From a checkpoint of a small segmentation model: 18.2 epochs.
Rows from block 11, named by matrix and row number. Each number is 128 + 32 x the weight over its row's rms, rounded and kept within 0 to 255. All counts start at 0. Numbers have three digits each. After the name is the row's rms in percent of the matrix's.
# conv: 3x3 conv (model.decb.1.1.conv.weight, 192x192x3x3), inputs 96-103, a 3x3 kernel for each
conv.6 099:117129135157169166111114099115107144100135130149169166149103131092134133169139199152161099137140112137196190159104150144126075161173175115177124119131104113087089076156137091099133148168185162137110162081134122129095
conv.7 098:157109125122163132150135137153141116157118129115133148150091152043094133139064115142113155141057116112078110135166127078207134139105219139135094150134103132116106111145080114145156158093156145154120126132152116123155
conv.8 100:119123114138120145144171147137148123139128109112125101144067111108032138125184135093135195062138109133148086110113138169148201006111065195180134122128102163070077036170111090112166119138086171148076155136096129116116
conv.9 105:099195104037156123087094124140187148070099132049107107154104128124130087134139125125139115123122127115115121115109125140138124136127142163092129142123101103136118149121071117124127095128139133125049124114039139132086
conv.10 104:148144120046150100060126090136160082164156114065125176143149116087104080125139130131091128160118125140116136131150125133120092109165126070180106114054112169066149131131119140127082162098107182043128191034113152065109
conv.11 098:136135137171124173150131107128150145128080154140082142139160126054078119088064099092090094147117170139173184117113161112133148130141111165174159138139153151149119110160171145114112160086130125153164074172100175176135
conv.12 100:121116131142137143115141111098108131115111110128134115126134127080132090078120144121138110155112124140192131104074143149129193188124141093130127126114151113111143145120168190159176213140157096122095115154127177146120
conv.13 102:092127084119145112149127113100162113146155072123091108111135112111115085088101054105135110115144128135103155146130128108126136130132149124094179125117117122158071128098096125114135108151148157143132150112105161112072
conv.14 100:152116138106156119140125138140132170083111130092121161118122113081087078087118071142110110205104173128111141155119000152072149105130000151134138134123113132140147102135108029165117145107084166139124117114142148088114
conv.15 102:113146141139138126153126168104115116139120134175163170137114132091153129151149108116165056154184143216155076138118084092125064133061108148152123131145100137131131192180082120098026132122040138133136113111120132114124
conv.16 103:153084134126099146082127133163088106068097104135123155184138146131155148107143138124118105121146127143135121127104143126139118116123129141130143140122122159142079121105087131138124139126119183084085154108122181194126
conv.17 098:142173159154177147065180122106148089103130125121166176065102097149137174144165091101139178120078179152117166075158018071181048147204036079113103132156126109151121103159091081159116121149121155127149125102102132148135
conv.18 104:109091106146171155172194131130106115111100119071108091117139133169139111147148144123097120146090121161137118137115133140125102129129126104107112120060141151111151121148142107110128136148109102094114095127131091123123
conv.19 100:142145141129145122155140150128100103122143131145116106139167159097109126162130178116231117134176174079137090069152111129171005107141096119143135141136130131115161066050111092109190080128079142096118133073106129132124
conv.20 102:100070181116124202149082155136113137171075039145002183085099077122130102119103110153124126139143125124127115122126161119101100116144127115135145125159151116124146101151127117143146138132108154163053147163072143176077
conv.21 101:130092167165052162116121161149084098097115058145092001112117126120109112148146100124129117109125098107142129123125149099125114132095140058084084157133148120134145133146100128120114131136128158095103085074102150125112
conv.22 099:109131142147158149141149157111127111163140155108129130135139127103125176129119161074149052113106113045232087060149118118028140150132085144132112116148124114112112169162104115120154081184058120141114137107129127132103
conv.23 098:132116121110193141100126131127143155131157100085097115109120128125100086179143121118121119111112119114124143118123147116147130140120118074132116141113128149100186127118145148133115114127120108152116140178148161147130
conv.24 102:127108165147152142163137109148161122169152143129088127199171058122122122139131114060153124114108102132125147100090115101106115125148135091118086149133077121138125128146147128134119137144121128151076120121109109139170
conv.25 098:139153148138143111162138147102116145116160130172158128190190143179143141154152080204121132099150176096045207065069137174061025122127048128123124137132146118161152142110081071108132128127119133167126155167147128109126
conv.26 099:125115137122120123123123127100128156121108128161131129141115164177134124220092137018172034107184127151172000135117127168129031126180055164164143139100122140148160173176146074085153097145183140156112133136121134143103
conv.27 095:118126132141157140152124139149115114148150138143131131105154075140101162170154122178069135121000111095063158133091151102088196089197153138105160142158159133126098103120163106101132097157165101108108143124190147119116
conv.28 098:084116169141110181137130173095136148148153096108125140136116148120059145097172126108095151078162111157077115095144134166139076100071036147153152149137128132129136081059067093119072162131098151091129127132051193146129
conv.29 102:124076122025033158119174121141124087135075141112108102124157135089157125117159119105149120147134133136127147140130110127110109126132137083105142138100155153110125140081126134134120173144080164151135119094107133082138
conv.30 098:158158153127138167162136113139141157125136147148115158121127107178148176150111166093073112100057153128226107058103084136062145060124033148126127131151120161183111146080158099074133121145138113126151139087135117160138
conv.31 098:137120142141147147129123133129159148113118145163185108096163101099110105099136074111107197117150184125073122119111182094038081176095132141122125141143115150113125210153098173092074153114079105131107138147135119128146
conv.32 096:099042081154048069157111141111039053044031085067120155112099110150119134159124130122137155120123123142131146136097130148108120144129113176105110121112133024069186117155146125124134115137136072128136077094122117079119
conv.33 097:135045127153115147105172120061042091114083105048139077100104084104100097122133141181127116139136140142091128141123146152145143100121100205194176137117149077062119138131140094158112083152088137141155155158164114143090
conv.34 098:154144142169120175139131139128123148130132137112105137255185174154066126162135136096146142084075102176174079132171084095161081130194047125117134150150129142144141044135156124085143137138037109118152107143147124146146
conv.35 100:132139183057123109143169130142163100175179098136168119139136122140117105158134114138125124123135111102122131154111122120126136125142124110087079096120127132123097150115137148106129179125137076039089106058128126098171
conv.36 096:120164142095131149110120169139091133131138131105151145102122208135151154094057017120110000213161151165103159098128147045028111157024144139151143079109109083145149165038099135067067189111113110135115136143128098149128
conv.37 102:137141160160157162107133121097148166088128165082133158156154193110095131098112135174131144123135121161170114092078008109120051167080051134118131147106153100109136156146000117116000124119000162149143150150141137158112
conv.38 104:156108134164128150157125131134134132151110107145142137137138195159093141089169162170023116151025038186019130076089112078186104119122120119158132116152132101122137150082163108080057126030154156102145122127108129098150
conv.39 103:074134207097132196098084166136126157131138118111080087127171143080101143104106095139118114129125122133136118127132123122133143140140164128181092157165086147063075124114135091115179124168157164107106093091106137131117
conv.40 101:073147135115142056104123114088133146123096133108172154160151125134157099159147122136097140137128122141134153114134167116116132095122126101145175119118080084052040126077141125104138117133137118119090133124115161170137
conv.41 103:170114021064176077066143058129090118061130033118075095106039110092064028043120063162136134131162155117156154132114141135104125137146139154092161187118146156119113122134112156141119097132111090062128093096097088085137
conv.42 100:131119146102112121147113144055110094120097035126100069131095079078081067111092124086113065143174163075150106108116101067132133161111140113157150138139135161146117100138102105121127099167169114145119133114177162091082
conv.43 098:114095132189130030106129091107100162132207197174239216095090147144113130134134126153123124099122124109149107130109125140146129113095117158166157127113111167108087120126129131130102121112101116086104142165140148185128
conv.44 101:107142186157143155124127117083139170112119118165172185144121120133086132116132157131134127153132115133131122097124100116157092130141131101095109117131136102129121124131135150136138178122143169111141154108088174144131
conv.45 098:147134122165114110134166120140124154080116104120142111121121106115130121148160115077143117106118146127127124124137134123098149128143125128118109163178144096079062132104124130110084154124124154113149176178175150139105
conv.46 099:169096154086066141101082143127150107115128058136143039115119118107121153121144160161100104105138132118137100102161133145134122137131119160086000148134085154143134109133120122133106114116127180112096125123114152110138
conv.47 102:126162142206189179169079096124108134090111104146106094139114074141099108150152125131102151136164112162138142136095142142119154166128146087153146146077145118137136161106157123153146108130131100116162176153113192157067
conv.48 100:138127142129131180131119154151106111121144130137126109164134157092103107186066131171033193137134168165068101000131143036138073077118098177141154136138135140119146150213123176128175093111071117133126133103129150142117
conv.49 101:098150160064126173058059106107148133130147135072053148148099069133049135123093136111096148153139113115162092075141073148131138129185129113086114126087141087114150090119093177119112077106090096144186114184116163121103
conv.50 097:135175134109110064187064090199115112165133137136117129146156154139105095133119068121135112138173163096127128102088137156102136051106133150155102133119139161132154095143142089110096109173098109105095096094129178094132
conv.51 101:132162089129151147118181157163089106124088168113083181114096149155136108132102106137147146094169119112147103147123081085155131085142098144071126152128123109121147120152128105135128184152132111054154133043128131059124
conv.52 101:124165123157126128145146135138133139130129100170113153183084178060018149040024050068184051075109043154126157117096101141150172032126105137110123152137128151117120102127119093106095205132218135118113116155125156150168
conv.53 100:164095168168121151086147182173111118081118095097107137110116125148139146102152097140132107175139133119152090123141129177114147108124168174100116146152142121085150118136188127147132121100086127105124107090146097013165
conv.54 100:128109104123156098134127132156126121117096183069124146135111085152149175137110107090113154142125121140115142111107103150087089126085130181083128156109097097109112105090175128134164171132165140116118158139120144174127
conv.55 100:155148131117101143077158175169116142097115119129123132165102101146088064105080111019120079000218061032101084119039000100205033162125078160161142160140134129126122046110184079112080032192228134136113105145148141141122
conv.56 095:123107148103062145075087137095084122059081139105133203134150147120127095129116109135129112129091138108110164124125140112122128103129122172127106123076080108093183122130113129138121159117111148135130145158179151134188
conv.57 103:161098093136112067113128093143129101097115073124143059144135130123112133146121122123123169122134137128148101132126114123131120104143133165053159110019181117048163143128129136136140129141128077117155079180137086176111
conv.58 098:092144115123156140189180127155123123166170155132106124140169136075137118121116154107110184122106129136080167089037080167103103040108048145168162144169135135153127141185121154050180138079190122120143134134160131163111
conv.59 103:119120178123186137132098124077080100136111094143131163120145149098118142095133135150131134155132103133101139135121130141130129150122134119206161120159152078121112117146149108161146128137157109159138116124118145128092
conv.60 098:125177135114111156134141135124115110150150148128132114187090096183112091159102109144111097206123116173024105092105045129133134168193079153163121122150117125130110116109039114164072100167116133136139187111099154110135
conv.61 095:122125114115134124168138145116170139117155100146130141141111121142100062132070168148200143071173160097084170121171089138129085137095029159140125130134149149129117097136160153151127134121157134116150157132113096108125
conv.62 101:116115137136022117164080157163137146130135180128169149148174146089141110127147106158096118095127158146148099119130117082139085127073130134122125096147143088092063071049103096082117115112138120090097114098134157107116
conv.63 101:177055074171073096102159077158120147142151059136147162102113089097125114097165164164118099113133159101110136117165133096153205094106127189075121157138130084135114233160115125134150096035120122092106093172109055154107
conv.64 102:133152121112145119097149101116108118101120104110118163098105189102123176099079138108135110166136107133174154105103158092085122095126134112063100061094121047116092109148156166119090140118109109099092170190083114185100
conv.65 104:101091138144019088170176144087041129047054106105087141152143060138129087114126073171119133145121140143107112148145109123147117135123139175179114141192105126112149122116124102111139117129142152105147140102151077120109
conv.66 104:125107124152199147137155108160199187117134091091036134134122134111119097149134100152133135147133127141112145112149149131121154125106143147172127137085113072071126105121131130157139125124136094189149103145105158087126
conv.67 107:144103157087096151065181136111112144103092108078068054106129122122136129134132170138150140136129121134141124163141119137090131123091129047142082070126140085114136132135130121130151162138153129123095133126138090171109
conv.68 098:108082089151181169102140100103156137138190078097144112119133145122134111144173118143119100106133120139129157129111150130131127139146132133159105126182080069122097109142131136147138111123127096151141153143095124130076
conv.69 102:111153101089135139095133175122096073172117097158106109156116151064073110117099161118130139116141133126058153113132081093125138123178120167127065145152059154132081081124060096110113108150124127139083144184136132140113
conv.70 100:106171049105139158152178128136107106115109171123166196167179125124135115122108130131133124133158135129149121136132128121112110149132147057068060156143085113165136125126101136134103130130141132183119131107073141168146
conv.71 097:151125122161167155136155131144131151157103163112099134092113048145037054125105149159085053188139000157091034118000186087149122143014078148151141147161173127125128133067123191099116040076136130126113156131078114115125
conv.72 102:151093114114143081117147098125101157174132151140120140102059116124086131162102134122135109114158089161125133143113147120117128119169140171174150136125162120033088151153107131114099099128109108132111120165202115091156
conv.73 098:148169168127133095151152135118107179148122122144144138161128178104167111108091137133232019018125062166207007162084109109083110182066115139126149136108140090131118124073075141109076168146125144136098118149124119161135
conv.74 098:067104142180104179148182146132156102159119100072053081128135144124171137142149150140126144131123153147123141160153149117117076113102137107133052146132129115096135121168150116131128114107101164124076146190106111125108
conv.75 102:026169108103153119083150104097123088081099100046046082139103140116088139111124150137138135125112145128091125142145139109140123132135148129119105121118119000099129135176121143128135140126162085128116081119125047131156
conv.76 098:137130131127134122158175127134147117160126123111144115099141119117109164145171155187070139146140071179122115191088153108172070111093069179138149158125134130137124248047157161001193165000084116087117135121119129133142
conv.77 099:149169142127158169143144143123144155114123095097096144111145183116125208088097090108130063119120098063174141052144200062149116096098093176120108165132103160128141197191113154137215139186122113116107117147135105117128
conv.78 101:122134137139127126113152174121175091133154114129098092012093124065103080121125085129093119116146109177114152098103084100122147127064080113112119159099123149100090224126112168097095138133066133148146139140095147163125
conv.79 098:160128141135121122127117110151109146144119098110108122204093197177116161151022104129157189089153135145083150092168112128173077110156057119108099139139151135104128136130152127160113152102139106126100128132121128129172
conv.80 103:122168133127100163170131161169136139148136135190138171107114127140127110146118090153110072104112134104095114120114133137159139147117137094154079129133128138139152110121114136119119134155122192180141146140134130138184
conv.81 097:120127148122176113150125109116141130140166109107106131052113085010033097000025072092131092165133115100131154083075116118161232094100146140129140146124152137145125104081115034115138097124139139127111132156136129104137
conv.82 101:122110121108078146105057128109085125134074114138119051138138145117103098145130124079124144123127127129119096169119160125137105105145110094110055149119037123125051112104135134126158109096155122173100102118091152092146
conv.83 099:133130162120121113084120117085108147118155157093150118091129118075123107150148129078122130149141085169083183049124136164179095088063110156131133128136125161121110107087153119115190119103142111119134121127123133142112
conv.84 098:146115154103110114105126118138097119162098093160131140141115114155168145131175183020107091058130130125096058120117149077194168184141089171152162155138128165145105103123093140123126087139116157211111145160151117148095
conv.85 105:138084106138126121063093129138063149163131114133147120142141156121140129136155150142086129144121128101120129143129100144120138111132141145018166130057146104054102135130113128135130102104122134044111120009102101101120
conv.86 101:129173172124081200122085166138104128141104177140132096166150080089084079104092134135117109165119131133133132063119138091109146104160156110102074161118122172147129114115125097104119095063164113145117111122142122126094
conv.87 101:165144135154132099143123115130116106061116143095130136152162197136157134139124131128107096138076126098101189136043072143071129067076078158118134145128123117135146131095103087104117120000135119115101112112123109141151
conv.88 096:070045156107097121180112125161143127151134135140145137141147117173148133141156129121100108173090105117112104060154131157083091114118100204199156126100123086083121066168112136132091099119063135087085171130146138148137
conv.89 099:101170132157138144098178150128130169146113100108130127147182132115109102192144124099020193158000141080000219115039130152143042094110083136109093140150120136106103144124171200054115120057066143113126150153155119148136
conv.90 097:109126102039142109116068081111155097165122167111146176134157167079108143136092100118144138151163124100132144124113122126145132134136140047062188050112171044161166118119128124137120103138106011242137082166137224076157
conv.91 102:030165121071102102088145080084176144084129142119106087112117118125096114090095112157129093143125121152144121124120102130131133090145149141136124140175134115132152132136096126122107104129129143162152143094119126055144
conv.92 103:159189079112209090137081117125117122196087074134062185110088092109109133124134155132125135121108121133123133143135127129118116124124111149139182135145174106128174121136138133113137124119134148116111136126174167125150
conv.93 103:123115158141084200131088117084158105151110074099080089167158087092107085120165109120144134150145165137146150144122125128133138090130128139118089070147090166202159127123134128102145127133146132146106109165105169169118
conv.94 101:114127132136115154172151132123107119139070147091102176099145140097097106114145137121091118162160123132074075163133067116138093147157132074093049142122112121070107154097107107068098128062155141088090124149114086132155
conv.95 101:166101111137071109129088151117093109066124138097118159112128094135100075160087080150120159161149140144129125118115089122087140141107107137123169138131131106166105147139161122127166123108122162142145136131107092072072
conv.96 102:161128113148131146133087146126177130088093134104159146161127144151081131160108100115169138151119125136115150133136132139119168138087126121166161098104065098076070117102120138109135088134124122160170167114120159060104
conv.97 100:137102187173116199116121134087036123103121132114136107123145155126176111152145131153124153161134134154119111072134093122129160108116149172144091123112136130130138126165106133157119172130131070132146102117152160142109
conv.98 100:102069157126134095171155087119142194138119122156110117174139089125101193101046141102144151144087113131126093109130155156145135147098108172142131102128130099128107126114136130113069141109103140135164201135131155118104
conv.99 096:158130115129090119145115104123127183152072127147137177174077141130115114134096129183156115067103165142055040109089030105151096155142142122142149164106141129122122145166150197186139169194091120140140118108135136134129
conv.100 099:072159127122134130137127150144146094139145182136121148084132138135109125194141140077178099110084065123147096183147091125129177124113117123135134118116159115147130147145077114110092110048083103131103142146125153100126
conv.101 096:134161113158152094181150154116127118101154128109136104130126152127126165101147161060035109135122075157155132106143107136131122156121128141120143129140161163127128135138183034135084048161095145105136143125155174129154
conv.102 094:107150132160175126173150120100126094171131120158192205076102093156161154136126121103137129201185171132137122123102133096112109115134167094108116100100063131108077157147140095100121167130128149142131171122072180121080
conv.103 099:119169144128133130146171131152109162099145160142130112094082153136135164064161164085163029134215100150204105141036191051048141141018093165135090155124112099134130030137070094061102207126104100107121131149120140143137
conv.104 098:094156142143168129164156107164109085140136104136126120133061037174092104164127085150156126082163052107183058187060066124103019181121089146176124132145117165121090122136148134172100067120126143142136097118109130172107
conv.105 103:115139126132172108146135169143098097113138147134138152111171144099148149116157150116138076139165130164139129172132153196134138158218141139147154084103108114123115145142177118112170139162112134173147137104098123097148
conv.106 097:141136160140133124172143172138130097084138109104137141142144166104115154133127121102069079145111146157097091037179208034084028010108105173169139162137101161107116060078078119104174132109126112156134122110128128159099
conv.107 097:138126102118123129136127137121113106097070095099131175087103113152114191117054127047142038082160137074173094208113124190008130200103140133127131120117118117096133174134142137092089080126066120154136116128140144154154
conv.108 097:145160158137149136132121141141110113142158140143136123166116119052063059049088097143112074099153146167098055114140064136134185126119110126146107130113113143104130080116122165105140171137129110107121123113104139079090
conv.109 102:115074167112114169124124172131148144135131075119083129105117070093109042097055096077114137116107123117116114146100128123159155131139121134148136156114090115037075132134156124116130150128150120114165081126089147124094
conv.110 102:073183073119183107133137129095138133108143113137150131111115126134156108116126101136142126111158113146138145134151134166169089072106155112137152167100142118128118120113111112099105122116102072128096053098109104123118
conv.111 105:143166158042078126120143159128125141072098121084132133136096151171133097142157110129137099145131144135145122141129136124112157126107130074137189089125154125092065149135143128135131122111127088144104113151102117138078
conv.112 099:165165158156127153099165089153128161098090173095053122067084150092123175072091127106100135083130171065116179035153083074144140048083105145095099134112151132134113035108138064111125067018167129104098122101137084033100
conv.113 103:103063161136049123165061067109110077124106105180064123140101148120087106117097109127138128153136161138093124141136146105147136153142094084143098140161148156157154157159131151125123153113163131183112170142113131093148
conv.114 099:116069080075172084164079085110119128069120119114077079117146151128132143150125166146143123135143119119158137151136132103144132095115115092143114149139077153154084139140120149104126131125127131121092133111079107163113
conv.115 098:106100149133120083134118100168097131150131137086097124155148131088189190102187170120040114106052140092090091122140095119164083054093131160127122144110148096127155093081127120081143073145096148124086117153158155126131
conv.116 098:116133133127092156135123113116169131136149122152128134122146109083127078107089173165112103119101071190126099053162136175186139167096105146160105136158126083117089130163172167114139169114104163120176110146064129113103
conv.117 100:150093118166144131100134117144145179098127143125168143084139118144165118084129081131091046188094100163071067090113191181084120120159108156125095138161143120133127154000117185013179151136151132135095101143142156116139
conv.118 096:131160114111155113131134147079135133144137094110105135144100137152100083032119084000026179046021145106042227065156147055128117128087075142157108132110129138099095117123089168061084253083044135138140133141150146159138
conv.119 101:132121134123063114108085126118131125111172097182167115126133095133140127132120098153149130136115135125120119112112142142134130107140102171147161116108133087089090127125162122150136099132125030109108102150151116147148
conv.120 099:141192145150122102156174095143172169156174124168151172108114072210126108214109017125102079110106171113131117084053120182136192147134156147131146145084085102109087162165180139155122146106152142154087092110062133140116
conv.121 102:121119115132126163111062124146107146213128048145095041164131129148126145133161161096124138125140124146133135161133143123131133131149135209132116131087132101097130117157115140121077123118094130204100172207125146141146
conv.122 098:154092109125171095136119156140131089136153169090152184108079033121130093099086105173141142191148149133107103096127122128119129108121104208176150165113113142090117116138132125114145153149147080116095109045090126112046
conv.123 100:060124101145036088078000139129097101156126051106077035120129126135138112138104134097129135148111127114131107146130161122131143152121113140135215114119174085140138090140139126111151063116156081166126140155096121135133
conv.124 102:111181102155093164104097219145093076089122131150096127190119066083116104112157141142126094124114105151124128105122135097109170043163072107134095135134102136133135089151090113115114090208206131075059156113128104132134
conv.125 102:110177123110095112158120155092127092151105092126116118140141185120071147115085148111152085144126151123135145133100115147097129116085132140177145171113177151099154139130146139104095076155093155121167165122120148081131
conv.126 103:106121116186077041144116092077188059082085083083102067132122076143132081135120136128120142131131134107134088126128090137133125130139138104149149106099143104105166110086170127089133135107109101137155139143125128137079
conv.127 096:055143116097118087108107081138177118172153154159159174175150136141155136117157107096153129144170206144084080169102059143164080054170095117121071148089060135095074157125073138118096205129079133082060146074077187091124
conv.128 098:101134115146150124159091108110129163116109117111122148061130175097163151159173143063162151142107110135138139036140127089094117060072087145169159095140119140157116132074121113076151060089105089143093124120140170150104
conv.129 099:153143143119140174133117133126127114138143114092134121087093098094149134180181108136145181173140085150068083117047208138097041141032153149108152123137130109112112160059149157127197155106176155126117143139126125149115
conv.130 105:178137146193114152131088134152110096168160145132151116087115143104116137159079113111155131134115131122131118087113108118104122121130133064071029106096016136100106134123116124122140123131112141126092124128083121133083
conv.131 098:201157164110037129145099082065095118059092107076120177157116057139070100123119084143135118118121117143123147139138131115125149141102105160114116155105089109083070130136143179158109122133126169141116151133100162130095
conv.132 096:175007108096063157108101175133162172154106109124092156095115144096141155117127142104115108140126127111132147104135145134129138174154111139194134136120156154096093131141121135120094115149095127117166181166126139201095
conv.133 101:104146116112134146148133103145142123130118137122149153110113074138160131100109102113162149139158162101146129183065058192102141136107053125117128135089140109156119148103119173123107117131094142123106146114123130134121
conv.134 094:080075115141103210125102190195111147126121175156186096145122127104138093077090076129110111098121128113143111140142120130125141119131129120113140148185122205140098151139108137108125107152112122153134127158134160104135
conv.135 103:131133131180045103169128137184109122110040138031148141153131136125118105077106100169130141133142141125163111126100140143110131145138147166046150142093130137091118154113123121117112132132140157115117132150076137125085
conv.136 101:115060151093088157135077107159121133176112012167109000118126144100125146141142147141119104137125138135137131122159131114131110132140137182174053150172050135120125119114140102099164099087110157179119094114150101124148
conv.137 097:135209180116145107178156098151095144149079123112118100156145109092086113128107090126127122133157120135160140146139111119099119108108123085152169098157161123113126112159142107144130169144110128128140161162154165139155
conv.138 098:133147108143152127119135121172110125153136133141139120198106155194110130192094137233164011171070048189176033068147003054124052122156173121137126126152117135138150073157086029144084126150092150141095134102132119139092
conv.139 102:088159074109098058090076108149106148150128137065060143147135149105131145070086128112102158110131125098082134108102119150130134108131149133127127127103126133118145067109129072094141084108146092106165098115142045178132
conv.140 100:085126172109193103144158104073078079110130067118048156141169097153130095114098065146169109151134134129088088146133098114142102128144119070111079084130114093111079157136119124152122115126146094097096075087063129115096
conv.141 098:115166135129143136137140127119131131133162147136125168156085108116133139140101119037171129138086145183092097109199034153168149049213115104129137113127151114104139121157102066120103112127090125117118139152141165118108
conv.142 102:145103148157162095180176088169167080121158079135127104090091122055109125097094115140129123173147137129123124132123126108116111098124120207097062154083070108062075135131140147145115154145114255024135164000127144000141
conv.143 101:139120142203177091084182126116167155085153090063120147097135158101148122139135141112112128125132152120148143130114126108114124108142152181167104112102032138091050146098113149108105110124107141122119143139085146159144
conv.144 104:107140115116146102140137065115130145096141078118126126158089095108091137130112081125126139157127091142142145133146136162144121118185089152141047137085061134085093140146161143109137138148105104125057134088095162076114
conv.145 108:108110099097116102101127083162161069167107078129074136130111122119125140115127119127113111110115118124121125131110157116141125132150112167073131141131179140124149123142117111126114133120139161130075155194083182230085
conv.146 102:103087044095111031168155150148148116092141149108167212105115145159143146140141135124123141125129134154153114144143115129123118160124133172150138167119167168126099140111114152142116133129145086113106134143153155165117
conv.147 098:107116126157112167160152173144125127117145091132122147057144157103089151089093039198000168135004113176000088000087078044122148013061135098133167116107143119111158168057132148011146111035118133131108095125146102160135
conv.148 096:160153162089132121137115157094135159097097150095131151124089122137138217166052164102131155127158108142071205069058084121128132112114133139145144142132116145147120196111132109030087125059099129149131167139068152109137
conv.149 101:109080134107134167157114182085096112195147133148142122124106166135130141148104108124127147129131141129137140128124121122130124140108127164152088085056051148137150127122114140144130147138129150154119121126112122120159
conv.150 100:135137116175119153112150116136118125127115114143106130171125139140131158076141151102089060143101093178138090084054131107146092147061131208167135129145119109117117094066124110053155116059178155084135132136137143158098
conv.151 102:100217117194121079150119079122119118193129074138105065093151137118115097145166076154118106134109144130129118146106134147126114141113121128089178086111149101093110141127109100114113134111120147105060150103086187120103
conv.152 101:124069062084064036036130100116126117128141072074084121117160126110131089122103102118123134159131134147105130147136134138126128122118091126028103126104101119135116135120150132120132127124126117035101137015129113081156
conv.153 096:152098135159124141153143114170140150183126140145132138145190142118152158087110146197161077134124084159125129075158161119160159062150186158155147131108124130112136090092038137103068088116184154119149157130122154179145
conv.154 099:129150102116173118126126125156123148120124146080073142145094148086115125111129113116137063085090093119101066130149146128134112121180042153151131162141122154143132090204141141184163090126130165149071156116092108105109
conv.155 100:176113144131103142143143126122105150085100151118147128089120136139158070043112094132140114109127175174155085158084133107175013140163167132180120131153168119133133152130070143120086138156166124138111144132120168151107
conv.156 097:102095129119135167103154155134135149105145093088132123132126137116156129123180117139140135115141129113133142153111114132124147141121121130067153193117131187157110158141164119155167120154150081054132098074138085136151
conv.157 095:064146080087119111020125073117119149117134112113067060137134134126159141157176142115142139135118143123161082075118128119132118129105112155110131152089123170056113112127135132139108097122103143136097194180082182141033
conv.158 101:182144148123162163112104136141116154143115147130135140199127152136098166177147104141030106093113128111108086118081148125069133104102168156148139146145134139127132000100050029087071001124161172107116147135120120165103
conv.159 098:132123139087127140149178152110122102115125117170097110118098174094126089106125133183000170146074155182042201123181093128159076085065086177163148161150129116126128186085105148081079209051101137155074154112097103066143
conv.160 100:109145112108152086139159107136141110114136133132085119077106185073103163080108208106087158165110152137180139160210103110126135141202104155171116116099109128087122131149072163143156121140102149165146091141144110156124
conv.161 102:116165113130112100119099156077157103147108088079120148110099090044091084064092072102125127128141147149114105114136112133164161146157122120164138101178130093138059106098123096103098137115123140142160118151142163137116
conv.162 096:121134139117100113123125156132121127110160100128123090167133125130108146110120126112182112119092124170139021035154131167045168155052092138132125119125126134131113178239104124192135069175140126142125116116124152125156
conv.163 104:120150070152058101084099089123116119111079147091082136133134147151130126170154134133098144120121131132140127139141125151126124122131137024033180039049132049113114134148145127141141161119137067068120069114125058176141
conv.164 100:143114110142166157133159132113145148099128113138116168164131124139054088026034012158155133139175136126196142192161071109155068131148184141161150147119125101096082158186075135101025164177023156164150130150103144133124
conv.165 101:091120127149124167159104148141159164131123120170163096131172154131125133101111128106145146147128146157139096079113122104110140113152107089131127137090109180086144104165104114150142108123121094131125152114097167096054
conv.166 103:108073120127097133171100127142114115131102093133101109053055083055005000137065079123159160095134110160128133086138165180175128130163122144124135144140143111147142164137131125149146125115114143122089157149107120117124
conv.167 098:107108164148144135112146165166148122162112113162153155080076176126111127132091098108050164108028135091003180102060089157096105034065123165126129127128112138141132118056174108100102113141086100135131149086118128118131
conv.168 102:086117166151086165123115165141150129109090057110117075124124103122117095138128135136138133118104112145129090149137126128138114115166127085089148103090127111079155130147162118131162139133154085115144074105124116111161
conv.169 097:142154133146118169129127157176140105121111128118120192130138169117154137117121103058084121059145086076038166014152098137143117143153127100136148132126131127125106113128155092159148082168183124128148143115150082147144
conv.170 099:125115119132151144108135142109136146101121096113140118138215081133123115123191104144150194133137091102137081150078019117087070067049092192162112183154137145150138123196075106111121120172094157127105126114113126126165
conv.171 100:044126116165085151210126134111146130106159134117070117151132170149117145118118094142100091145144120170138108108148141123134139092081128190171130167125138091114143120100113113110151133103140157096114105076129168137132
conv.172 101:171166132114107165174147132111142126115095108093126186091147036152128119131054177182075070191111112142102128124143100100084086202191142117102134150106089146134096178076057205135121134120142146142077166141137138131137
conv.173 103:123156082143153139123169137141124117126115095115145061110118068152122118123129162150116139118125138129144158152098116109149134116130140068106136045068130088124093199167146149194151162178127128142134101115132099105138
conv.174 103:129147127161132127124139133131126140131126142037057083100109151066116145152163130135125069122131113135073105133090131085136131156068129151057081112081076154131142100094122140162130125097121144135157147130128143109131
conv.175 100:131141098120145182181127152150108130177123178119115158100094186063105081125105098142146103154139130133128135148094122106086157112135160065119165144130137124151149120119095138112103099069123138136137151108149127105130
conv.176 104:133014117168160158115145165150152141124183169104180154111138130141127098140133144130117132133113119149141143097145129143102126142128147061118084140100102152103087152116146144113156148108115138119125110124137135136115
conv.177 099:108123137124133142143116134156133141093112113172132131093081083111136089117118048084120182105111128081129120125177107156024107146139127153174094139138123140111132122154166038093141058141130124114142140146114150162154
conv.178 105:130141142159145137162098155139097032104074130104180191129142129186170111157133072082139141118133142081131138140135142089135137172118093168125126158092136169090103123130103150116131136116120179094134125077114050118147
conv.179 102:051095068110124044097095097118123100106069094132167153141120107149125119139136126071107115153156129124109105109140095148156121150118095181192169168160154150172148111097103181133112115161100161169136122152153128121147
conv.180 102:087118114079077125127071064165156130126144116100057035134145134112162163123150183122101125132119154109161184154138139176129145108140149138111139108084111081106116173163156172133116128160143122105116155134128177165152
conv.181 104:186159147082243135079159104149160137140116177167121208093055092066081122102142113167149115155119159141150141141109174110095160113115132158136112118055114140115112157124105145137128123139080146188150150195174181158121
conv.182 097:158124092140199138142168123155130136165136151116118157109159083043130129038093108124156121147166050160134127060013101128140119116084095176171163133137115079130109074140099086105053136162135127140105146111083128111050